config.yaml
targets: ["voice"]
width: 160
adamw_lr_other_params: 0.0018
warmup_steps: 320
Rows from block 5 of a small audio embedding model, named by matrix and row number. Rows with one number belong to one neuron. Each number is 50 + 10 x the weight over its row's rms, rounded and kept within 0 to 99. All counts start at 0.
After each neuron's rows are labels from the 100 clips, of 14848, where the neuron reaches its highest value: "responds to" is what is common among them; "lies over" is the class under the peak. Only what is clearly more common there than usual is listed. The data: single English command words and digits, spoken by a formant synthesiser in many voices. In brackets: how many of the 100, against the usual share in percent.
# fc1: first MLP up (model.blocks.5.ff1.fc1.weight, 320x160), inputs 0-159
# fc2: first MLP down (model.blocks.5.ff1.fc2.weight, 160x320, transposed), outputs 0-159

fc1.108:40 33 34 63 47 53 60 74 43 68 43 60 42 26 53 36 53 66 67 45 57 41 64 44 49 56 52 66 54 60 67 55 47 40 50 52 50 49 48 51 37 45 44 55 56 44 38 51 71 65 45 39 53 45 54 52 54 54 42 47 55 58 56 52 45 48 63 52 50 50 66 60 48 47 28 30 36 68 60 43 47 51 49 58 52 57 39 52 49 56 58 55 55 48 64 65 49 43 64 67 61 38 45 50 29 50 60 55 49 48 46 43 59 61 52 66 42 60 44 48 50 42 30 54 33 43 36 25 43 51 63 40 63 44 49 31 49 51 44 54 50 46 58 26 44 41 60 58 44 43 42 55 42 30 38 60 50 52 35 46
fc2.108:65 53 47 52 38 46 59 45 50 43 62 47 43 36 57 50 57 61 33 46 68 68 77 56 53 56 34 51 60 46 66 44 46 53 39 41 32 41 68 49 49 60 46 55 50 46 56 63 57 56 41 60 60 47 48 39 39 51 45 47 52 57 47 45 64 57 59 36 68 49 57 41 45 30 40 36 38 52 33 58 68 45 49 61 54 53 55 44 48 66 59 37 45 54 58 38 41 38 65 62 52 55 63 64 41 51 59 46 40 39 28 54 46 52 45 63 56 71 41 32 37 51 48 59 54 45 53 23 50 44 63 49 50 39 46 42 45 61 49 48 56 50 42 36 58 58 48 42 58 55 47 34 31 54 50 77 54 45 36 47
responds to: voice: low voice (88 vs 24.9); /s/ (80 vs 19.9); /k/ (37 vs 15.9)
lies over: /s/ (64 vs 3.2)

fc1.141:30 45 59 48 46 59 60 41 44 42 58 48 52 63 38 68 59 52 56 43 49 58 48 53 40 59 58 54 62 47 50 51 56 39 45 37 56 35 35 42 61 48 42 58 52 59 52 50 51 38 57 43 53 41 44 54 49 51 44 45 50 69 38 57 34 55 24 67 61 61 41 44 62 51 67 30 52 39 42 32 40 53 43 69 69 50 54 54 57 59 53 45 63 64 41 31 65 43 39 33 48 43 55 54 54 39 35 48 68 34 51 64 64 71 52 41 37 44 46 80 41 39 46 61 57 46 42 52 53 42 43 43 55 38 59 39 58 44 57 65 47 55 59 60 53 62 40 59 61 54 49 62 52 38 50 47 46 40 29 40
fc2.141:54 38 56 62 52 24 36 46 50 49 63 39 50 51 52 55 55 50 49 49 42 47 51 35 62 61 46 58 43 50 38 45 52 57 51 51 32 74 54 28 65 33 45 56 58 55 47 49 56 57 49 19 33 50 63 53 44 49 63 56 56 31 45 62 51 45 41 29 49 64 32 53 55 62 50 54 56 68 76 50 60 66 60 38 58 61 52 54 44 53 51 56 43 36 40 47 67 34 43 35 39 57 49 40 55 44 57 51 39 55 41 46 50 54 61 44 63 34 48 57 65 36 44 53 42 65 53 56 49 64 54 46 61 64 42 57 50 41 44 47 41 32 57 63 42 59 53 49 42 61 54 52 29 54 38 43 64 40 56 53
responds to: voice: low voice (93 vs 24.9); /s/ (70 vs 19.9); /t/ (59 vs 22.1); /ɑ/ (35 vs 12.7)
lies over: /s/ (43 vs 3.2)

fc1.73:58 45 58 56 62 56 67 61 39 46 46 32 48 51 63 44 62 55 67 33 73 45 41 63 27 45 41 62 54 44 58 52 50 51 50 49 57 47 61 48 37 51 36 63 40 46 31 56 62 56 44 64 64 25 38 43 60 26 55 65 72 52 59 54 38 55 41 56 44 42 54 68 29 49 44 42 64 50 42 65 39 49 67 46 50 34 58 55 47 57 45 71 57 60 42 49 45 39 64 53 30 51 54 50 64 54 37 63 49 47 48 42 52 55 42 44 47 38 49 46 48 43 55 41 49 39 59 53 49 54 50 48 64 55 43 57 45 49 47 41 44 47 63 47 70 48 42 37 60 39 68 54 37 52 49 58 34 49 53 39
fc2.73:48 44 47 55 43 61 49 47 53 53 65 51 48 41 69 61 50 53 44 47 63 53 45 49 41 55 59 47 84 48 51 60 34 55 26 35 50 45 71 56 42 48 45 39 57 54 64 43 44 45 63 48 39 39 49 44 37 63 50 50 53 51 54 30 61 50 53 75 55 64 48 38 34 37 37 47 57 51 67 48 46 54 59 61 44 34 54 69 63 38 46 58 24 65 42 44 53 60 41 48 50 42 57 48 52 56 42 39 54 49 49 48 74 35 47 49 54 54 45 54 43 40 40 35 57 55 35 56 59 41 48 55 34 60 67 39 62 45 44 39 50 54 56 60 43 45 60 54 37 33 61 46 55 39 71 60 53 32 51 58
responds to: voice: high voice (100 vs 25.2); /s/ (47 vs 19.9); /ɛ/ (43 vs 15.7)
lies over: silence (70 vs 45.1)

fc1.5:48 38 61 47 38 56 68 55 60 26 45 62 43 61 56 37 51 56 71 52 63 41 45 46 48 59 60 50 47 46 49 68 56 56 64 44 46 47 58 59 66 39 42 61 50 50 28 59 55 56 51 34 48 40 24 56 39 47 41 44 46 28 60 40 44 46 48 43 43 48 45 50 55 45 35 63 63 52 37 64 44 44 71 43 54 55 54 35 69 60 42 56 61 45 55 53 63 51 59 55 58 44 49 40 60 44 54 49 39 64 62 45 49 53 59 48 36 22 60 42 50 55 48 52 45 57 65 51 40 52 41 43 57 53 49 47 60 47 56 47 39 35 60 52 53 53 52 46 56 42 47 68 41 69 13 45 49 40 64 52
fc2.5:44 75 38 55 68 51 56 49 57 54 57 36 45 57 52 57 46 67 54 34 53 46 59 46 36 62 37 53 63 55 38 61 53 50 45 54 52 63 40 58 58 37 51 36 38 42 56 34 48 41 63 50 65 53 32 35 34 63 51 46 58 50 56 54 56 40 49 49 34 37 31 43 41 69 46 49 40 60 46 42 51 65 52 51 37 51 64 53 27 57 51 39 55 54 66 62 64 55 40 46 54 50 32 45 50 65 58 38 44 57 48 57 50 37 39 40 72 57 50 62 50 46 28 50 47 50 52 43 45 66 40 54 43 65 75 46 49 46 50 57 44 46 66 60 56 56 54 64 40 42 43 66 33 32 42 58 50 46 43 52
responds to: voice: high voice (99 vs 25.2)
lies over: silence (96 vs 45.1)

fc1.114:51 43 50 33 52 49 47 47 65 60 53 54 32 49 57 39 54 55 47 58 31 40 57 37 52 67 52 60 53 54 57 61 20 53 45 55 45 44 55 48 57 40 43 62 59 50 40 55 45 57 43 55 57 57 46 48 25 55 45 60 51 27 49 61 52 52 67 52 56 53 45 48 53 34 32 58 41 60 62 60 43 44 63 57 55 53 46 36 48 56 55 43 60 58 25 71 79 51 59 49 57 55 52 54 51 62 49 49 55 47 38 46 54 72 43 52 62 43 37 48 46 31 53 52 37 34 51 56 43 33 59 51 53 41 49 70 41 65 57 40 32 57 45 42 54 50 68 56 50 32 54 50 43 41 37 49 68 67 58 37
fc2.114:46 55 36 58 51 57 45 56 52 64 53 56 52 46 50 39 54 57 61 50 61 45 79 51 55 65 38 45 60 57 52 56 47 48 49 55 63 47 51 54 41 59 64 70 49 47 40 39 50 55 35 49 42 44 53 54 45 57 46 40 14 56 40 53 54 49 46 65 49 58 64 31 46 61 37 57 35 59 40 50 51 39 58 56 42 58 32 51 53 52 47 51 50 51 46 54 35 62 34 45 62 59 59 64 61 59 44 61 47 34 54 73 36 43 52 57 60 49 58 57 59 60 46 48 44 52 48 26 44 56 46 62 60 29 58 43 30 58 51 27 53 44 47 51 51 50 44 34 47 55 42 54 80 40 46 50 45 35 27 58
responds to: /s/ (84 vs 19.9); voice: low voice (75 vs 24.9); /k/ (42 vs 15.9); thin (high-pass) (29 vs 12.1)
lies over: /s/ (74 vs 3.2)

fc1.162:71 60 55 57 41 60 61 29 52 61 37 56 42 25 52 58 88 57 61 58 54 49 64 42 43 56 47 56 65 55 54 34 35 64 45 69 50 39 46 48 46 70 49 43 47 40 53 49 38 53 38 54 60 51 49 50 38 49 41 51 38 59 53 49 50 54 55 41 60 58 53 58 44 37 39 41 40 52 41 51 38 48 48 56 48 54 47 50 59 49 36 45 43 55 57 55 50 47 41 55 34 60 55 52 43 38 72 70 55 49 55 49 45 49 51 47 43 43 48 39 60 47 44 55 41 61 46 24 46 24 49 73 59 54 72 55 52 51 31 63 47 62 52 44 52 50 50 67 60 59 56 31 45 31 44 40 43 56 45 53
fc2.162:61 59 44 50 55 61 51 41 54 45 31 54 47 38 48 34 42 49 61 46 59 41 35 53 60 51 45 57 48 45 62 58 55 40 50 55 50 51 52 74 43 53 52 54 51 44 56 65 43 54 62 62 43 62 51 55 80 52 57 74 61 43 37 39 53 51 61 50 64 39 62 45 42 51 46 41 55 61 50 41 47 54 66 51 42 51 54 63 45 44 48 31 36 57 40 61 48 65 56 66 51 32 41 47 31 40 55 39 43 48 54 43 44 43 48 60 47 39 48 50 48 53 39 45 26 53 51 44 71 63 54 54 50 78 54 51 38 43 64 69 37 52 31 43 38 43 36 58 59 58 59 36 28 54 40 33 62 49 41 58
responds to: voice: low voice (100 vs 24.9)
lies over: /oʊ/ (28 vs 3.9)

fc1.133:62 48 48 59 57 58 43 68 72 75 50 54 46 50 45 40 56 45 70 73 60 48 49 70 34 38 50 45 60 55 62 50 34 39 57 54 44 51 56 51 47 41 46 37 54 51 44 42 43 54 40 49 67 46 48 60 30 44 45 55 45 51 44 46 62 55 49 41 37 52 46 47 43 24 42 56 58 55 39 54 35 47 55 46 49 42 40 27 53 42 54 53 37 45 35 38 47 51 56 47 53 73 45 53 54 41 46 50 60 44 47 41 28 48 58 57 45 50 39 64 33 29 49 49 62 58 59 40 49 41 46 79 66 53 38 45 54 55 45 61 44 54 78 74 47 45 55 50 63 52 52 50 45 43 65 58 48 50 47 46
fc2.133:60 42 41 38 50 29 40 47 64 44 22 58 55 43 47 40 57 47 52 55 43 52 67 62 60 67 56 51 47 65 41 40 45 45 42 63 47 50 41 50 30 56 40 49 39 46 44 43 57 58 33 64 43 70 46 67 40 56 41 50 45 25 53 44 49 53 57 52 50 46 50 61 46 67 44 31 53 68 47 41 61 38 69 56 39 53 46 61 67 57 66 64 54 64 60 48 51 61 57 48 43 55 41 46 60 42 45 58 66 41 46 37 50 50 70 50 52 38 56 46 49 49 50 53 47 51 41 70 57 25 53 33 43 36 48 43 43 70 74 58 53 42 52 45 55 45 40 48 55 63 57 39 46 61 39 50 40 50 42 50
responds to: voice: low voice (54 vs 24.9); /s/ (44 vs 19.9)
lies over: /t/ (26 vs 3.6)

fc1.229:58 48 53 46 51 55 57 45 62 61 41 36 52 66 45 35 43 47 50 41 54 30 50 52 65 54 36 53 54 46 26 49 31 77 53 59 35 34 53 60 63 49 57 64 39 54 64 46 49 47 57 58 37 40 60 60 52 62 49 56 46 22 41 53 52 39 85 40 45 51 50 60 44 29 46 65 43 63 48 49 41 44 51 42 51 60 50 58 73 33 43 52 49 53 44 61 52 44 44 48 35 33 43 45 53 62 45 52 65 52 54 50 50 58 57 48 44 56 49 55 42 64 59 41 51 42 59 46 57 44 47 44 62 81 51 51 41 45 32 53 59 47 66 45 60 48 36 56 49 61 50 53 49 56 60 49 41 51 45 33
fc2.229:64 58 51 38 60 50 57 55 71 61 34 57 64 51 50 38 42 47 41 58 44 52 74 49 62 37 54 60 63 39 45 58 52 46 44 49 44 46 43 56 44 59 27 45 45 48 32 54 44 28 39 56 42 69 56 52 64 54 53 65 55 43 33 52 48 48 36 34 48 36 38 51 45 48 35 48 43 44 47 51 53 48 40 25 53 52 61 56 33 61 51 63 52 51 56 58 64 60 56 48 63 40 48 46 28 46 47 71 57 51 35 53 48 40 56 52 51 44 35 46 41 49 47 52 57 47 57 47 49 68 54 38 48 74 47 46 37 70 35 48 60 49 75 54 62 38 42 53 56 57 58 55 55 65 60 52 44 62 29 45
responds to: voice: deep voice (71 vs 24.5); /ɑ/ (31 vs 12.7)
lies over: /ɑ/ (25 vs 3.2)

fc1.143:42 41 32 46 56 68 50 46 47 59 45 35 71 60 59 47 37 55 63 58 51 51 30 58 64 46 58 65 50 59 33 48 45 55 46 56 55 53 37 46 52 54 41 30 52 72 60 42 66 52 45 53 53 45 61 45 44 52 61 41 50 54 52 41 49 58 50 49 62 37 43 56 51 56 55 52 40 46 53 36 41 57 48 55 54 61 74 47 45 33 57 62 39 60 54 66 42 35 55 52 53 62 55 39 43 45 42 62 78 42 31 52 38 59 43 39 39 38 50 65 58 39 48 61 46 53 54 28 52 58 48 28 45 39 32 45 63 50 57 35 54 49 42 44 37 58 52 58 63 52 82 68 49 50 44 45 48 51 52 47
fc2.143:50 50 54 59 61 60 50 40 50 39 58 67 17 52 47 40 61 49 52 34 46 62 53 51 45 53 47 57 51 46 55 35 55 41 52 39 68 42 50 34 45 51 42 36 47 42 72 43 37 29 60 44 54 59 54 54 65 49 53 59 66 70 54 39 49 43 64 46 43 64 47 53 64 43 55 46 51 44 41 49 33 58 61 52 51 41 56 50 53 17 44 58 51 48 56 44 64 58 73 49 59 46 38 34 39 54 58 46 59 37 45 36 46 40 41 56 54 44 51 38 43 61 64 63 39 64 45 58 65 64 27 54 31 49 50 50 57 43 46 52 33 60 51 49 59 49 51 60 37 42 61 47 46 69 55 57 45 64 36 49
responds to: voice: low voice (97 vs 24.9); rumble (46 vs 12.3)
lies over: silence (78 vs 45.1)

fc1.215:55 23 48 58 38 47 51 60 50 56 58 49 47 53 65 47 64 68 46 45 60 60 54 48 34 48 58 46 42 64 46 47 30 50 56 56 42 45 46 47 43 42 58 48 49 52 57 69 50 56 54 60 58 48 40 39 44 38 47 48 50 53 43 30 56 44 56 52 45 51 53 58 52 65 37 49 51 37 54 41 56 61 32 67 58 40 62 58 35 63 31 40 49 43 60 46 58 49 43 47 64 65 36 68 36 65 67 56 42 27 64 41 40 57 55 38 42 44 31 61 38 61 53 34 52 38 54 45 46 53 49 49 47 62 54 51 31 51 59 53 49 47 47 68 60 47 49 63 42 44 63 72 36 39 33 44 34 64 66 39
fc2.215:37 42 47 55 47 55 49 46 58 51 68 42 43 51 44 61 43 58 81 56 50 62 58 35 45 32 34 60 44 63 53 57 46 49 59 45 60 66 58 59 45 43 48 64 42 41 51 56 54 35 40 52 43 49 55 38 37 33 51 44 56 42 37 39 59 46 43 74 49 42 49 43 56 47 57 18 44 71 54 51 41 66 33 43 47 36 62 48 49 51 54 49 61 68 52 45 43 49 46 43 39 60 57 68 43 47 44 69 58 58 52 48 48 44 51 42 50 63 57 73 49 42 50 45 63 33 65 32 61 45 56 48 66 52 47 34 43 35 43 50 58 49 45 64 63 54 55 46 55 33 61 44 53 47 59 60 47 58 48 31
responds to: voice: high voice (100 vs 25.2); intonation: rise then fall (62 vs 23.4)
lies over: silence (84 vs 45.1)

fc1.164:33 55 49 47 59 59 69 48 59 67 50 70 60 33 42 62 51 79 42 41 53 65 53 51 58 76 53 67 58 43 45 52 51 53 45 55 46 49 54 50 61 40 56 46 55 67 57 35 49 49 48 54 60 54 57 45 37 58 44 49 39 39 35 49 47 50 44 61 31 52 55 59 54 55 40 39 52 62 64 64 35 70 52 55 68 50 43 54 40 34 50 40 58 58 64 45 61 40 50 56 53 58 50 33 42 45 37 36 39 39 52 46 57 47 71 58 48 52 29 57 44 43 51 54 43 58 55 55 53 42 57 51 46 37 42 56 54 67 55 35 41 31 60 34 67 56 41 60 52 36 50 38 46 34 54 42 48 47 33 37
fc2.164:53 38 37 40 55 33 38 50 38 56 38 34 52 51 50 52 51 53 64 56 35 51 53 68 63 68 33 50 68 42 47 65 37 61 46 43 44 52 47 51 33 48 38 58 48 52 45 47 42 48 54 43 45 59 47 61 53 50 64 47 41 45 56 53 60 54 42 38 27 60 47 56 51 51 58 46 52 52 44 70 50 38 64 47 44 75 47 61 42 55 58 55 41 58 56 59 55 40 48 48 53 55 57 71 50 75 58 67 60 42 32 44 42 64 36 64 59 35 57 56 39 48 50 62 45 67 56 41 42 41 42 64 50 45 50 43 58 64 62 48 36 40 56 38 49 69 49 63 50 30 29 40 55 50 56 53 37 53 31 43
responds to: /s/ (88 vs 19.9); /t/ (57 vs 22.1); voice: low voice (51 vs 24.9); /k/ (41 vs 15.9)
lies over: /s/ (69 vs 3.2)

fc1.82:38 53 56 57 49 69 51 63 48 42 39 64 44 60 55 50 64 50 56 30 54 56 41 61 54 25 24 49 38 60 49 54 44 51 81 61 56 49 56 58 33 52 51 42 57 54 40 56 67 48 49 48 35 39 54 54 42 65 53 67 52 42 48 70 52 61 69 54 46 37 49 51 52 43 54 57 52 37 45 37 37 63 47 58 48 51 51 45 48 54 33 46 56 52 54 51 38 53 48 52 52 46 34 42 64 48 58 35 47 38 59 27 38 54 51 41 48 52 54 47 50 52 34 58 49 37 35 45 50 52 51 55 42 49 70 65 42 57 46 70 51 59 61 30 59 55 37 52 60 44 56 66 27 63 43 64 52 61 34 46
fc2.82:46 61 66 65 33 42 43 43 30 58 63 59 50 42 25 53 46 57 52 64 41 43 52 48 42 40 56 61 52 53 54 34 48 57 48 46 62 50 45 44 51 60 52 54 72 38 63 45 43 43 63 62 59 47 51 61 54 54 50 46 52 68 60 45 37 41 49 51 52 42 64 64 60 40 51 55 52 54 51 62 45 45 62 49 39 58 47 34 62 59 61 64 36 33 47 60 36 65 56 47 52 47 50 45 35 45 51 63 36 63 63 54 61 61 53 51 45 50 44 51 46 61 41 34 45 41 55 42 61 55 33 27 37 51 43 46 51 48 47 43 29 38 43 53 43 44 63 40 61 52 47 26 85 45 63 41 40 43 54 61
responds to: voice: child-like voice (85 vs 25.4); /ɔ/ (33 vs 10.1)
lies over: /ɔ/ (25 vs 2.5)

fc1.241:63 53 49 27 56 46 53 59 51 61 64 68 51 59 56 36 54 42 38 44 57 54 49 48 61 56 37 56 38 54 41 60 80 49 48 58 52 52 53 39 41 43 50 49 34 61 62 42 56 61 62 61 75 38 53 47 69 60 44 41 65 54 51 27 55 51 41 56 48 55 50 53 38 49 57 39 48 47 55 42 40 48 41 52 51 43 52 55 56 47 56 41 30 35 51 41 60 39 46 71 56 57 58 52 38 52 37 57 49 47 35 59 70 48 34 53 50 45 62 49 43 33 43 41 59 56 46 48 52 54 38 28 53 33 38 43 53 50 54 68 45 62 46 45 66 53 58 51 80 47 57 63 51 37 42 36 48 44 32 63
fc2.241:44 41 60 45 42 57 38 48 57 61 52 48 66 57 56 55 33 63 38 50 35 41 57 46 52 52 64 53 60 51 51 49 53 35 46 58 43 59 49 49 60 40 53 45 37 38 62 66 41 45 38 55 36 58 48 62 61 40 75 40 50 50 60 26 45 55 53 30 38 65 29 55 62 34 67 54 46 47 54 40 50 37 50 59 48 40 42 53 60 57 47 63 53 77 58 31 72 47 52 67 41 43 45 32 53 29 37 50 59 54 60 28 41 58 42 46 52 62 44 54 60 28 49 41 62 54 42 52 37 62 60 60 47 57 38 50 39 46 42 56 48 58 57 61 57 58 34 53 49 58 42 49 47 54 57 63 49 50 46 46
responds to: voice: high voice (80 vs 25.2)
lies over: /s/ (28 vs 3.2)

fc1.75:53 37 50 64 34 55 64 46 51 60 61 50 50 60 52 35 51 60 48 56 51 50 40 46 41 49 40 50 47 46 49 41 67 64 57 59 29 50 42 40 47 49 46 35 43 34 42 69 63 37 48 43 55 52 52 58 51 57 40 44 61 49 53 43 35 50 57 56 48 48 45 60 39 49 41 57 45 62 41 82 49 50 59 39 66 43 40 47 47 59 45 63 80 49 65 61 52 56 71 59 66 53 44 68 43 58 30 55 60 58 57 30 39 45 65 50 34 61 29 53 49 51 43 25 51 45 45 43 55 47 61 73 47 62 51 50 44 44 47 44 51 41 39 34 42 47 50 64 58 34 43 45 60 46 52 39 61 46 59 44
fc2.75:56 54 56 33 40 47 50 57 37 58 53 53 54 57 75 48 60 51 53 43 60 46 54 63 48 76 60 44 46 51 53 42 37 46 45 43 64 52 56 54 45 50 52 69 36 38 56 39 48 65 35 49 52 48 40 60 48 55 33 48 56 51 44 42 69 42 31 61 55 61 62 43 43 57 64 61 45 54 38 59 42 33 40 49 51 52 51 42 56 48 52 45 47 43 53 56 59 60 52 61 48 65 64 51 48 34 53 61 41 21 42 53 48 26 51 40 46 54 42 66 58 62 60 38 47 54 50 47 40 53 45 46 56 39 43 43 41 55 59 44 53 51 45 63 62 33 47 34 72 58 51 26 25 51 40 67 43 49 42 74
responds to: /s/ (57 vs 19.9); /ɑ/ (30 vs 12.7)
lies over: /s/ (44 vs 3.2)